A small image classifier, trained from scratch.
Model: arch mlp_mixer, norm layernorm, layers 6, width 256.
Data: 147500 training examples, 22.1 epochs.
Rows from block 2, named by matrix and row number. Rows with one number belong to one neuron. Each number is 500 + 40 x the weight over its row's rms, rounded and kept within 0 to 999. All counts start at 0. Numbers have three digits each.
# fc1: MLP up (model.blocks.2.mlp.fc1.weight, 512x256), inputs 0-127
# fc2: MLP down (model.blocks.2.mlp.fc2.weight, 256x512, transposed), outputs 0-127
fc1.115:505488514514501455553524498465452516488432582509515586492503510488492560462522486492547536513422468539499472478522468574467506467479491558506506564481539559503469438464480528494475542503541507448494515515519553546525488453499444450490484537555531525448525490465477527404490440525504520373512487530471558489424499435550556479530520585474499606558480464425523536463487467497417493469516
fc2.115:488541470525481459491462475497501478521470506520517621428534492544421554520556500530478527565505412548488607462521505519564569553458443496480478489524478492532530507587536489528509458417450561519514485500531463502512429473546442493474495527486544516481477463552547480547500435481457482527494454547538490439456629467501495512518426549504514525507470460464490505482555480539431491535442
fc1.116:514507449489523473485436562503492513529469478485536517497483495498519531489505547551500556515485484535587490544558463544434469439510483554487488471457510435574540425541494513510448473553512482475463554504494497563473426436470490544481521498570464509573463446572527464498503554473544448480561485482467565385522513528536445482532536540482447542547516471446543480487499552504524466449544
fc2.116:525508556489485520438500484490525506473539518533581481468496498530521418593460435520450504472533513509509499500557466509446528529405523488482479415515460487556521495519505610460590488509535595497474509571597510507561494510459544506466510507471523436541478472484500504433485454495520532499517533529469567513468502445512515543445527522527499530384496546494433489488534532501469467512483
fc1.117:397517440438539550505501519486483534467543501501513543504458470465507529484509548513488562498514454505480481499567474494477512565576533428486526486581468485481491503405516554557441460530434500481488473493465487530446515496459498440556440490490534498412513455509463488529573487415505518460511561569463479551422554525512574497487485570502540530456559490496556493468535514518464483514556
fc2.117:498534441478556491444526486536501429512555484524449486464472506578555521498440488489557508523482488449453450625474404458497498504501517504530527456493486532501506552469480560601483513515459533490577532502432449477455469420520520509496439486570492548454523530490503520511517550496488491535452465496449543477495464475555419448531420505478522549510505494537517481556532556417515416485545
fc1.118:480452475569530474482512460520549554588493504549569570488505477514436565481494474512489473453432469541537531484446430503515450540514475458447535480494516488493485509485494537554519527508537586497427391531509430498530506487582515577524491504564532422488496532519463476507469519547532524489523527566487442501471523505500566538464555502536486508508506512475540555533476606562479507540451
fc2.118:469510479500517439485529477523477477503480522489479515440462537488517497495559373469538477518469534496501481482567520477474509504529428483481514447535516621535449542492536494481516490479540527525520452483486529465513545471505563527473551469595439499529460476563494478520585502490530541562407430471542563538434470441511467447452424522511452500493548511570514464508593447446462504505496
fc1.119:563551531458499541506392548509577505490412542519508515481522497477475513496543485507496570500530539439508489584551512483459513500499490550541534537470468487562457511457467606511504520487475475490461543501421513505557534456445505480540507452509465528528459515531540508411545502517460464503594506504551589536474518473552387553481453488507490512579484526488517516494419499490525521483468
fc2.119:472492452518522451445497511452522525454497483424477523506485476525517499495495532437543517447454561467476464506528451540458480526469541517482478476483547506485481480535458498473517479426484474470473536517514530395542514568546473462498461525502504476466470502491503486547477508480528471527482451524543478482551449514491454523528381509417455547519535514474531441582497505489505465516530
fc1.120:528471453542506467564458457537495486485541513477481574506456500510412482497510549482434541427433480485550506486415473500475508479591531531491398516486516491496512448594462499559532556475522486493483506483474477501473494513563476494479550481518508567518486459437547515491449437489464511552467506433566575474500445528452519515542504495441479524484501509507486542577530511584513541493530
fc2.120:487504494502550510501512501441470487516451535432518474484478486510474501442499500507538522414540493552496517469522555499485495523498510442509515521417528477506492541514508519568502444523444454463471472516397482482498516449479511430519533475460510484485477568522486531554555529491475430457583535497489482541522526479525566487502475513549516503569527577551530501531492561510550546524484
fc1.121:478477433495574485463528500435532430566454480498458512497486435526519458505521474500585509566562589437527506482536416452444613430523528458415607453445473486577495493500482492480511552537528550505468537507573478565448537533517477526432497450410573507493527464500500455498551515484545551537551509421502496469509484499485474496506452545458498464460484502495503472514440521503464528401484
fc2.121:522517479532557482496508536574513499481511486518476560476475490525472503525435495466482572489345506474500439485503495516497434466507514481411634467484484516445507514479507451501493504570545486451475402577490529590487487492495490463514481493552495550542527451546527517508536553517460483484437483461553497431555613547507465485519442432588533546528527514522535473542514444517502539590501
fc1.122:479518552482529520478543492496464566418515487514500561535443552487552501474468508555519481509438508509452470489545434492437516472496401513444501513495542428486576503464490526469480500521491555469481526481497545525565546516419524510498531449457475514532488531463502522418511507474522528524527548498464483429470551577538421504465528508518571534596563484542581558513501513428456418497464
fc2.122:476495494520546490519526571513544509454487473456456543463441477504493515575456563491451558446522465556508562432465463464450535519589544589513483497417502474459472516463525485492487535489502509507481516469530480513495449453448428554484496428528528502474543524463484496511461530454540592536520445491460481396488532556481518419424533512505540548616508505509543455461551444550446464533553
fc1.123:485479525522472541499511455504502462506573508469527496518534512509471496502547539471531452507524470491484477431524497510409551450506503461485538415494559548506506521573481436505546486566484542504573431464562507477491481586573493528474461445481486525529554528499482502555505494445506452477517464509495449496443524494490522443521553464477471508493545516508479529502523485553443488481505
fc2.123:473502518541508469452498490498510479479488457546502547485441566534564486529488499565551536483449544526540468505484490546461493514477496536452474538490491476482489485575466486482446544590486569479528448493494510563515385510442508462530531551571489445582456548469464529458455490543485479514436452485544515451539463535518490526507491487488472452420524573534555510511553518440541475573393
fc1.124:465507446479430501523510474488489517542476561571517474543418529440482459473500532580499526515466485538518469500491514547432517443548514519432450570509491483457446496442471470474453471532495503476509427549472528463535527535533498515498475518540471534553449467542502468616475584504494477518421537369521462494549516555502530552518518506436466473600463532542532510510459577522546538523497
fc2.124:486489487459511407485509483512530463474527451495513513534583473485513479436450491516549530522528513469521499514469484476544419504518517453554479452493501538517476537560524476558473483467516494561557558527554523445433487533515492452552497440484484406537414526439502491525516430492541419496545550496449513531463528543485508541489442560555505529437521483502491554417571541421615511475486
fc1.125:518527526566521408501481500466564517496504544446476449439493481511486463449506520556419489500524464451523495499455516495511502486413514480583461465547605513494528556572513481510442507455538497472563601474461572479539474506436506511556518521415484552425426510450410412523588540530540434470464494491527548467541551504465539525464485524494466486489427515434488493474520436438428525425600
fc2.125:460537490569434518431514511519458477516518447575482488517492555481534545541490465512568524542436515520542527515520461479467538487525523451467480559541458522502526408496506533453461564476457487496494534478501489533427545451561473488453430486558490544477510576520500538420523507455508496460567447494509458539475484585484543499511555504490545516470576484533516474535509482551579523526456
fc1.126:439526423496490566496576473585527565458493525509450404465570498501487537477491500481521520480488571479527530501446515514437526412473494570447472463526569524439501508557441534523520486483501511509496541463483459512521451484476511483429551504498478493537491469521489546461544525510547515489453535551486490480479468510432443509499485469474546484483426487518521478582527395521446557550414
fc2.126:574427462590490495520517477462475517505521531478490516527517532489478481515545478590545474450529493494423470461528481527396511516547512393439511479487435569584474513542493501523480520535478410463435457506496568454445554520571537533507460392513514492524557479515502556570535477598513466444540518427437516523489473497520489441517520480442547516532572484507490534428445559586544485551557
fc1.127:495456445559471489509498446563491464468504479482522519533439525567538486450482496529486491564488453533500540487495485520526553503422466456483467467464470533512478494539514522421491476558584532540487488535505520466521500467501477398553464507411512454504544547552512521521483552530516527430589605432524407463485465518483517530504488509593528493424548569482569543475465470480569488513565
fc2.127:526500495565482517486508558532548512528441487401463523468521561456530560487501432506497521437440519521525499509515519609482511484465496531529498494522484511501486544474588508547470504567464484445502486408508547521507530468541473558490525566408446489534496476539573479513455469491520551486410521465553479457480535450553484528440519464466462527533489545569406494584456447495440490529510
fc1.128:575495502473528573499487429522477433451505482464470556518488519559569496449506494503482477466478585416428497398509459516521503507540518522456436546534442538491436462477433449555534420472507613466490453531452539472456531497545431472512492474574453568518558520560514465488482550446461457417488483511500559521483511511485491460469527504464500545452471463523516525503555502603477555487511
fc2.128:489497503442474498443506437520541538520445505543448521547459517504502545469525452485535473455426580510537512398517480526507567462535514554539464373457488528493490477537548491424491418504492490469508520581453615489529503492545492489492473432534525503541503581526491539541564502523508456464569514483531531491554538517477489496587556552448462479556510479447474455497464547548593521420565
fc1.132:474521530565435456480477509458490520503397443449446482495485552478611523514488493547452519534495444489455526475513526537428512473462436519480569460425494553544513477488520481543481511545500517504495536451520472499539539432490494511517493586462450481477426515536498478489457513542492464505498537481515447497543531528599483545523464519505471521468511452501523534477483540511507580494532
fc2.132:554414516518528530478411548564551480574495459459493505485543458476438486529522480481545432487473522510509478520487570546569586584472577556497432461533474510536483512481535434502411510509418561515483515530512449506575499528521461532561505464468517543510496530459456580518490521445482493467542491514491559542434516501516472476476525502457424515504547460451508454516505577498522544368512
fc1.133:497517444516496505462469444388506499492527611519463518468559506419518565530408469489466530466469462478491500569491469549443442513460502480468508529476528507502582515549484482587478547527504529505497515472475520410520502477463495563563459457438459422574494545530456545470488504548518516523494564450483534467596497495511444445511488567500481457509539528543559549467541476541481428450469
fc2.133:467499510493508458510537503537535489482483557495448468511438533457542465481430545512601541537509518474510533493530494497484486491449454569498489479470430490515530476503521509458527525458540481546478455529424503522552470446519522486557556489461546506537507452451459521454542511451464483472498458501441498491448547434518554530490488480636456559518493549518511565484433451561458493529445
fc1.134:500475488510494512525576511417451580432515540492531381550522540428454456519464496486535512472521478522530509522550498472476515531550465452496524473493453466523508520490541510531458500491547527507537457482503554461557518489450451531476532469494518500522495556539499499547553442497543514470486496459471448525486496450491482427479453465379484510501481445489527546444458538480529544485464
fc2.134:482520516458494540518470538440527563546563562496552447572517541518458457504484528474567505555443519494497561429565474524506494511466414418502559469455510457561517541454520494475516482582458461479493474565485487503477490450441521485526539502466556541472537543568505507449545519533552538552508465454512473474501474519587480536528430511472501486519456459543503518524529510506504520446562
fc1.135:542548481475580534479441533491521418490507519459462589490445464464515469567542501478467402487519484475528539489513492454598573532593493538555428512481478478553484566547488527481517505518508545431496504470544565483482473427511444503519529455496476449485435494485496453493430499484519567397612518482442476549506474512487457461508474473514503522544514416475507504572526527547456547482445
fc2.135:454495485482429525454474509434458518460475501482497509541533467462418470518531462455482489560452493524545498503458517542543492535473480522497448502514563552566471504544481506517520434436453489512480599533436516509486523479488538505525530495489539467486491445519417479568570521481478491529484538467496532426507547500544498564511502475442550532498439446495576495468500547497520493422524
fc1.136:514484501465461519469531473545547559475469467511484474542427489533617501530569476478553503477445445474549553520542502501542479426509502460465457485575462493505481502489469501466483461510551561506607441528497444469473513526498471526504487542442497465531474437497525544520417514378582493529450527495500526508501512535521484457546507497460533546489418479449508562491490561531410494549518
fc2.136:432484450484422483557471485444424506423507445476550463490519373595547462586504508552584462499521545472467549464488553516425579513521503510544570499508454524525537440438490468497452531458399494533581540525536556557480486530508477548481542491532510456503487514459476462512549483602510496523487527504512451479455493536484491510461486503550491379542493507466516483518529549484486477479534
fc1.137:524472486495476485442556533454486487491504533567476569449518494436585456491555435494507480532495504450420561469478459536513478499475439504461445487496496483523521549545513446471502548590515521459533481546449491505539567514565479532478462433481514484568523523457555529556443474518542458421474571527448524487521463476534538470528489466567458531449441538499470490497454540502468464448565
fc2.137:477512485525473463434555465544489490443485542564572476496463492555430536451498388524527430494454550446529487448517517444512491556638438524495517538490507490559497532571516513503521476497501555477499500451523573438535461488472546450461557442552473512499515473550485488479520497445521501534438522443509531549478496485527421456441494504514566491475560490544473500466481507507498544547491
fc1.138:451507485521487563480545471449531425608561516460569551443559524494571551441411498490491573454483450493509499521444535527545481572525454420524482543509505535512463470498483517494444510535537461562509431476510508470503538466494450480498490466434530469513566480394513581560489578529516492506491473467449473534480488464499549490508509410594413515431444566483517444507538486579575475521564
fc2.138:481508515509478496489506476456475503551544472568459484527496491533528491440477500479437526548477582547546495507509442491481524458567527452544476531532579565445479496543463513465478518466570517418488510474460550522545525467487463476529557516454492478498495548510423444521437510499542581490528514453518433508572450533511399520512550477534516516544448498410506530416472445495555546473485
fc1.141:502405550505530517531507433491475516481496481525520495566432540479477491466464551543486505447530536561470468457603510490500526533539490587631528468569466484465568496494442515542487534534520446472521544512572481468433531586503432497485474497525531432534487448473486492496522476398531465573499547546515527439493573486477511432477553503531527469576445516492488538502602544503450473523542
fc2.141:534457510426460561507555535442506474480542525560463487521566530562507576455464460466528540480492427435509504471559476491503495481523485541453561491505577467483495534494453456439557544501533490517545403489541559448512525522477495505536498479484532470475437598476508487502504541492432633473550493552422461505478489524522473474490479525488509468547510534454499549482509566476484484470506
fc1.142:419500557417432514497521471424459519545471487527565522473423560508556444409466438516468481493538474520543505530537452495501440445484559521466560513477527474490478568495505578523470540496527509482500465550453533557503556471437553497528491464498477512499474520495530438498450477465531572477522628536559531540482552531428492519486446480488448496509430520468471465505485512567536471473475
fc2.142:487467542476533471439516497485523485473478438513450464504515480469467507484534440546541480547472499529504486528572514506557528530474489511504494512503575464570544452509477486486542545467544461416479551484552473461480436516431503523495456484521504528496526504538490527508468497579482515489503567548484420484484496536556558443477578458518452509462558459567484506441608444476478547480450
fc1.143:473473527480550482506515561595500505546466584465498516502487489459542468415487454538500581498462550499440509466486513518543541446504482529531460476535463526502492582511488407541494472560524540473466462541420416567528460522518470522511495477495505578531510468466551492510517440503521528470498537433523556486459471509501454482524484499516534464447528495437516469491485575464458464451569
fc2.143:478474512488518421461614436521494493463517525484475518369496555518461487487504464547530533482545542556515526483514564496490499500513448504508513507566563536502457455502484452497456470555540523579503485530514545518464514493450501536499472494487526571472515438452467494435515534529491517565426541504549449527504454459467535467469482542467515499578493479486429466432448503520535510530545
fc1.144:535551522543514509449479497464514559562484524478453481507509450509501507475431505534535474422545529466545463549554499532555595480521547468500528560523432514571492528478445484458451521520508547446537534544478468489531478435581504452521462513427494449497440461449482564551544499468509490467489506461539476558494571510573539482440470531488493464500457456477478437542524451509463570541506
fc2.144:448504431495501453527521513526526537449523493409460507391534520513573566495504523506464461494500521540531497545495557516504535516492528488592457474415461509479503423462438524415539496467539519500530554485488438535560480515580553453574440450517507523451466499530593478493464539552555518535497497536387492492490513461507514500468528473505512482483555536495538539434466441508489583519495
fc1.145:493543491474490493526442522474435417502470501554426515506431528545538546516490487460514502524504517530552503559497525484495460523507564466470523525477494467471490505439588505499536552414553474512531536526479487507559527437537514491471481521487527498447483472551479504496550536480588490509534571510462503495527553563507532487482432561557518506563455510485501486521494551496500468452507
fc2.145:568441516456496534498554468444525544446535487484529509523528472445474492519501506534505519486477553509512476437561488510455485550443450488553509483495528539508532492506447442481533480476485527498473525417589552479439472420540455540460546453523558487462514548551557485583460494518525459513522458439425499484445555425574433538509515581491511491461424413489483447559513466460440515490501
fc1.146:506527486514517459490520471407509455545606512586518454468511566441519566449474539424531545479480505488492549543516524515445538491510522485481541522504472508514496508469607542521518470511528488453486482530545508440490513496548468572494519507530463522555483556560557533473513481459522516526542519502537543502443513438468435423554483461498484543453543517514528475492535506464523525525512
fc2.146:514510491555507482437511497513542533489559479502538483475453479545493526483521489567515452485502509550496429491527520525469493443483505471543542504497498481497581512547479452529494462528466549473512468574556413519549517464540480475442549510547572540464475455530538508459478444440468464507550534526471550482553460458588491522463536484416535483496486557467466412519452546414443523489469
fc1.147:481465512510514467482475499480496467500528548515521507546570469495495504486538542457455514415528498490427520507493406633452461499486526576453441437483556483488537474552467507466447461507539490468529483556456495454524528463488470485510467514532482543450545521457460491513556578424527527508526507544518442500400532536476512562477559553595500462504475448498459434502469459505612465496468
fc2.147:597504522568524639536560480476496451536477552488590460466501554505492490523470502492543554517464545532506557528472475487511537515559465477516516493533511561481485552592455498533474454486464525492526552493419526535616517470470490508510441518518465471521495463448529545536496456503525511488492523450502451508487489520472492532550537558558492463535460494497507509474453445489493525494477
fc1.149:537520550484504530521496479498537488499460562527469567476471535433525422494542560462492515526537541514537480527543592500484452547484497474543513517536488483506485519504456458558457540495552447511553510536441550556524542428512555553439428537446451511551506514384551554499515550478479436463425521541565486526445472479513449553505524514498626459542434532520482493487512570434445495489496
fc2.149:502451523458525490511432534443550535541541523525537438483518496487504525555442382549510480503570479420528491486516488528469505523466546541514482500514462494485464525512445500565519493538545544468447458530568543527499435481521604458502476518517551430493547452471414468442528532526506570545460491452506427525453519491483484518480507522507488490473577422512499465461528472522455480501525
fc1.150:524473554545499490473463441519491551542550547516451448534436492414512554490492441522566492437532531463533514584494479481413422552486489491519430564465483524444490520536566528528643444529539550440467431503518466486436520532477469475429478486520424545450485486506518461483511539553511539481504526448514557474454458488516460550506533485496550534543538480493486513486534503508473511446456
fc2.150:465539466451497469473502547490447515472430525505447454467492481404542483446521570426457529492531518489485506569448520497500513556493483538466537399509527521513457499536437465428481494473459448530530512425505444452547542532535601529512559523479523572548536488458485559500522446550528417511458551557458521531521506538470532466472536522549559475527511467518458498525503451470538532514478
fc1.151:530475471502527523480490473461459512516500425500467516483519551449549516558565490427468505488493512516462478543485495537520562482480505490545552532463530452560469504535456447535478495443551522504512505539457543455578510541460530479558504514520523526500461546502486577472462434497451524489479551478442580567448565445473462492568501439495553538498466513555516458486518536512460500471467
fc2.151:545494487469559450505570447504539540400489537495440510508503476447533470436501484480535499467479522514547458474552476551509510570549517494462408475538478517515532455542428479533439460490501491486530495560478464500478613481533521508526460486487484513508452487535465593518518534459477486530479527547445473471471460513420557517458451464465438518519555529488480456464544461508556494424535
fc1.152:520510506550555556504407550525544516475557493527529457543448480485491542502506546503482510495521451494499515542530509495431455536429503490470580397478571525471527452475439428554424558466441545504499521509483481537547560452496466532529469459508466472529516523471517546493473475528408555458493504472464447522428554512471436498531480438486463522558546466538530585535572561554502498546544
fc2.152:549503435544511531532477455405488513528518532490541491557556526537507494467507566546538520519471431496533482499545418509450471582462428464547519450558535469489501542506489580442505499581466477458476484568479536471493464528526479492461501489584530463478498508544450545406514473583546474542508527488470473496460544480454464423502442542490479554492508518515521526538508518475503395499527
fc1.153:491525513427482523503544496467525490454388517535422511417497502525438565591539494521565513511507524450456475536482514500515499506550447562498496562447492500448449487512489516489476486492510519525493515441516596476526493452500513433563542447545540519441509522542515437462468447468493525489441582509649503380483491473462476518500442486475440544486474490541495521516486513567531554465455
fc2.153:558524510507467639512460565495511499524490483526441513452529528462526472473507522521479475447455433519483544544527510503486495426465469531519513514478578492385487610494467466469494573489496527470474484574491503513464494486498451510499580454576504477545438434543458527484497535527471515479544433521590401507480493469599487515526519525530447533519534505461470515465455519443533470497459
fc1.154:456483574500519450499423494507600500478521488483471502514470522527469469429511384593554529459480511515466423531511458446473479529503532553468484454484477539459426481491536463465465538526446517554541507509511461505477530414552473511423540542509568452429571489446580481465433524461492529512527522526503546482516511551542380449547459533504515520492496487534427454558573536523476547481527
fc2.154:493471516520492552431545562469559531467461418588431533530520571486430526469496487568498515475453437547449489557485468498479574428412443505493501527522481439541542490506543499576571439497563460538451494497519566521474466500563498560570466533430503559449472444503486506518549467541571533555504498536539519499458490477487539504572520588501519540480448470490502535510470526534511525482488
fc1.156:473498544482474519561527523476528504549533511487507535486562492439508509500448401546521537519561493463496507518504518539549467536369520578463462434551466508549487565502505498494481527466537497480559543487515519587562434484533474512531471541496443511520553519479487485555473470425431516516414486423428507451533526519447518453464491572456544479496492508444504447544484475465445495539467
fc2.156:420547437480498518537525468463519519491489554444445497473409508371542523469475496424499508452517472533489484480489559519507543529522574589481501508528568529536563507461451510394410476485489478532500529517450430551414489517460511546486529512474569506509476469530522514446478570449468485450444446516487443452517494518439463522563524488505470460516495485487501544512559508506486473539554
fc1.157:486490449568490470481499484464585557497580544510526552513535530504517461525494492502495477514534539476584535472531469545508496550551540481518507475553484525509418498495438423546499569481392531501518507520502547515489417515538507411497450373465541532515593530499459565472454491482477509470481532521455510470471525476477445492527492482514534464432462523501478455536495569490541544456462
fc2.157:483535525477431402514499496486547493513541492458510505490443516492516467460492516529477480493539545550471420541507433463532399426524484486459522463535508478573462464507503472522520474496530603569529476496472512473417558532546529498423540494511540477587562441529571420532519502498499549440459540506469528519541510493482419548524533538470518493449446494556536478494505552529507580561507
fc1.160:520474495471516477509493488549436535515512530477529554489429478518497498517518501420489524486502511462488490542575508492509539517482504540495533498448511485553521594548469552532473567500553499473479485529499504470507538479479500517518521552435511520450501474533445565453545450560495477467503502458437477451533515573599461450478467540460503615471516480567481474480439455575483428470514
fc2.160:504522478548463504489549464500501508509461498511450484417493528451511476547466509523492503600511515454496517468509399463567451498516477538438507400544550492533523383500538509547511460475558486514515598519468526471480519483458530481561493570508481462578564566491542524496462491461445473432477525546487485509438514499480484509535517495505576438533494516491531463552463531468488482506469
fc1.161:501551512566560484575545510531506521492516515563510408488469498444467526390455496441495464508577478535547510466525487495507493518495480481541534465513540467460528474473477509499445500550482538450499576516491490547466481488495520554576493572500518539547583536519496465450455536455472518474485498465543531492466494524480500488534471466535577460514474541560519502546511426558450513517505
fc2.161:494411495525503503485466483453465531539524526474545446452542492457463488465495514551468498537519489485537483496426430514556430523469493550532484535475498478457462514464493540516466447583491538514467533494478563447475512525558527514414418517507517483485576573474528510507526427500495500469482478430527468462493468486568573528503559528506506472419482503558544507595513449446452431508486
fc1.162:465597437552477528484500463518480548468438514572557518508549497522541466460474513472437496425481450481483533500427423535425486530478464443485466451446499506491595515407467469493530488461524564455536555516573554541509457507497466506539489520585563529518541556435434501482559524476544556422474463469445528510467595467541503546504558523476437576476548495470437508488514491545437543499458
fc2.162:538477538532509498539530525514478459503517526538511479559483468512508451553477506475528566482466457559460510512560523545466486506487440508495520532570481512577508505543557505530410485532525489590521528459388489523472456520507531491486444542440544477531453471473506522505548560431506431495505526488470510521552435498501535508489435529454533489468558467540494503568507485474457412520512
fc1.163:512471441578606467534521512497455542517514562574540517435463489436479452535470413448553524514551496545519513509526476450508521443450513422465448526557519538550514489443481474552443508540478510471455507552495437470551500555497486607557470521493569514467476495556463490448506501481519466554439486490474518504424591487542465483517529506474504486486505465470534501533419486502489531493543
fc2.163:558394516515425435457541529527521537484494526477461469540508552495507455486469443470581474570485541508514424450534492552533483480520494491465497508561523502488500427561480482483499470453574488511581506548525500588529590512480527487500540435495461525478536478435432420545492511467517463529457506438550456541497502469560556571487493527480509458499523509506520550470523577477442512523534
fc1.164:478563511463549529528583508548456456448467463489485558522487515497520541426547487481484450510588502496479593416465542470482497508486485411529513499498558540544468503431437531477564498570513520463546487515495504493444470497512525503527520519475549559577492500519507455497474482412524496491491444492485534463506477473572428513525550451552550496533534507484514461520508556521530518513549
fc2.164:509521469510496443437468587472477471429554525552484546506515511496508564533517545486552501474478477596542497539530518549532467485523528505447539515528489435569491511440503510584484534498479482500533522479585477546502488595395480459397504567522572542469520531460434473493515470430523562471559501505512481519464453435464454554479455519415461485436505505517506516515545531444557499463556
fc1.165:474525488509521511489443506515464468523503493509531522504514531525373568509497541511447517657424580488488474505502480457518545555501445473530538488492526509453551572530492510447498500493483482463475505482606526591461539441536510553530499500526513450502490493510582528527469520484554506431542449403477508435493538491465491461498459471510483550541476482509533492482445491439514530432477
fc2.165:528580485536469539524476494527508549506489497554470519507503415449418470447600480499474443498457505526476574533493544496546523493506541507524598538445557517463466573517500559506473420618494525521510515487590447424523455497500522564500507509485511599488454472427473480491486486450491535518473522447500496462489610523535572504524506540434543458432440493546533528591505434524498453449539
fc1.166:477416462539447543482466470471539450462528520448540523504462556478453454515481510480454514511445531451541494527512591514498463549422463507490530483487450506475478512475538506474510529542528560478461465438516512531533493548549436585463499410565509576529406488537535573491432593485520458552594488441498500522549519577574523456506483487555549497494514507514545527506444509493482460507504
fc2.166:477546499525501421521460460522480479459433486482540485538433521564529535499498518499630486522497507508489449467428430461546427464511499554503502509517481509527496414491480507533480474535504576543428521469471446506508481515483555457490415501454494538456556568481486520482536518455488537437462524509513494520480619525548494437498535419513502470503487583431525463437490491479505489568505
fc1.167:427504558502545488426483451500504539506514504443467541522551498531538548495452533485478498500503524430455518545471538527430521558562524509458431440415555554537531443518376463544493530502537559529497593449496573536471468428398549560565475495512502559514511468514468414410457530516452555478505555489459472515454534535502515475465525458549468483504545472560484511550465491532496483565497
fc2.167:529430472505500498438492510521504496471439530542554493511489563521549460572499528481519579504496545501457537507496563568507564523444488511485479545492499524476470489467519571493495491461522560476504566583458508516545532539498478546500502507482451535466454564560467531469555521471434522569563520500531418464444459519498511537472477555424491505474490510545472488533519512529464497368459
fc1.168:514469530541512435465566511522494496523454614508509498505497610478511517513430526518525509457516501496385503473494513492521600481449528515556472508488480453493464554445488465540460450532522439488513531499522519425474566523476530522429477506509554455491476477507490543535466485484527458548529503489515523469428434533451494559495501401495508444551530515568420511498497477520472540476532
fc2.168:540515491492493539469608489570543509502496521463540473517485481601516564519489554474506496546452603482475464528532396426511460479436493462451555539475479462501521557554513474517446496524508488546489438564464506495537518488462485401470502437466495483432569443498503485532425526580464484545470524536509507532516576514543471565445530495534522431444440505475507478427545531500530462479438
fc1.169:510530485528532505535514482581500510532554540505510584516425497407550495405499469497462529483429412507342466536446465468461491546581479456532491476557549420482539481475456526518469498523560479544492498478510515487541518573527477481465551519495535499481498526485514543520467510500442472570406516538496527499422509519572503533443538429473470503436470508538532526451453494552499549548484
fc2.169:526558466483507496463484511566452522473477493495474486583520534512564528546501508500495418543525451508491548516595478452451551580470500508481490597513527543511445518524442450455439488477494558449505562516500464521584495483529474502558451488472564392504413489479484427458499518446523535469428559463540575581483478503495420489526518490442478465476515511499435541547482519601508524485520
fc1.171:450572478496544519543430492547542490475522545478419525429487509499475507480502555444476497444532533545473534552557495498540457496528466515457474515480445451569463461501541531510560518496530492505472498482444539555423479529499480534531505476515562434435547470481463528520554564555467502435495504496540479486461580501459496577473537580497520511497468532481461529477524545523582468448532
fc2.171:473463464505498489462496505567508553482516499553436505452497493443495491482474570502513611485525539481449519443495460533547477542566493540514545525528488539449503498502455464498439472451519475501495434553558456469459446426594520533489497474534514455462523537494524493527517413489501440507516494499582494523611466452525577514487516517475531575490483458486554537559454450503550419515504
fc1.173:517511469506494497433454584481532546486415501578491505468481491532527589449508481590486544499438455459477448452510495497533493484432502544486537456465458500508550502491503573514411455454518459485497481516475478495539445466505489501567515439554534469585519485501474488531460485554612602459456445455500471455475534493538453421432533469494484522431459522524482569525498515447509504498538
fc2.173:468479625515439520486601470499492545556558508432545418545445497491541479525557465547502491498514475473491493518522532471551545453495464549509499484431465502497465417506466560545498569452538468530444543552477509507473477473538476524519568529546497456469457472534562523483466490508575471501534482549512466438483483510453526534516443520551561566463503565503457564580458489494459432498586
fc1.174:534498527448509486524480506607556534563562481511453546467482493486498543482527500545452536455475459573477542569549466502512560455492453541453492511520493502445527395554468445552472495571480484515527497578496489509434494469497510496450553504513548451532494518546490517471539496574527459501485462528560537443402477440482505509479461569504469462469508547478473402480499555511524533545537
fc2.174:482471520429498436447514526511470462494510431560452494499464533503473488556524515456510498503525489440545447493479501484493574506555532520534453450521475570489460523548483456462495486589475590523474527509547459493481531516558457465563524474455524414505488494512446535511532438516540561502509520515484525506454535558550489507550556600537501455508478557463475506517459531532446541542475
fc1.175:506523499459499540531475532459479544554535461502477475495448430494531583567479479502512527532489504514516545440483444471403428492458517503575484510482510471490511464487495563442433534555495517519554544523494411537515489556454491512510463519460474509556538515518451530543518492526549475472549451538550542518538474499544530484462546526473466518556409484456475453577370397501528484489449
fc2.175:572556509473530449491523441579441462521479515456494469473477523463463475491506505438435482507509438521448502498511501518491495501489503502435489500529546444484506565529499569503417458464528512582543546494522497421510544527512523526512473470519558509525438452549636480509453470570574581572455474531492439495474502558397557501468424421469489542485466575462478495498495595437532517569484
fc1.176:514514532582474448497451510452489519503515529438527538465553556498440455571517431434485515532523510553512456500407558465454522499502534538475500496564517524461500587456394540484508478542446431526459478514492534499533497594507457525440470521536478526523496511521462560518421563521504419516465477450490442502454521478548480459536457509513545506580556526480554474547544473514529499402517
fc2.176:468484503519417439536529546436528538539522488523526505444554506446567505559487555522504571444540517498547488549499549459527525508536532504562476492515427387456507501468514494509488448534439523540493475437520489501512523501549464537565407478534462518466512506535459471472550567472483495434473480462511500425510479331504486521447533431491601530581491517579556475452535550521468471491513
fc1.177:536540494531544484476475498478530505517540544499538489492496489404512572484465456483510512545506561480579479458493462415489486533498501538449513472516446478516513523536546469511527506520473572456418447560502485613514474558518515634496576430489489599535587465578488461490519538508557549461476499523463472447530524501546538407434519496568485477492470433529516528489547489561487437454522
fc2.177:515459498502535512565531438519439517466486493491468449479472509513423425508545514532476609525403565530597500422444499539479477515453420545512568526531454479478514500461479510529522545535534520529465541529488468512487480455515510518463396505527552500505473500522529487487532424455459477462513452544466486419543430514438463521494451516466540471568509574527457517544547450512527498435456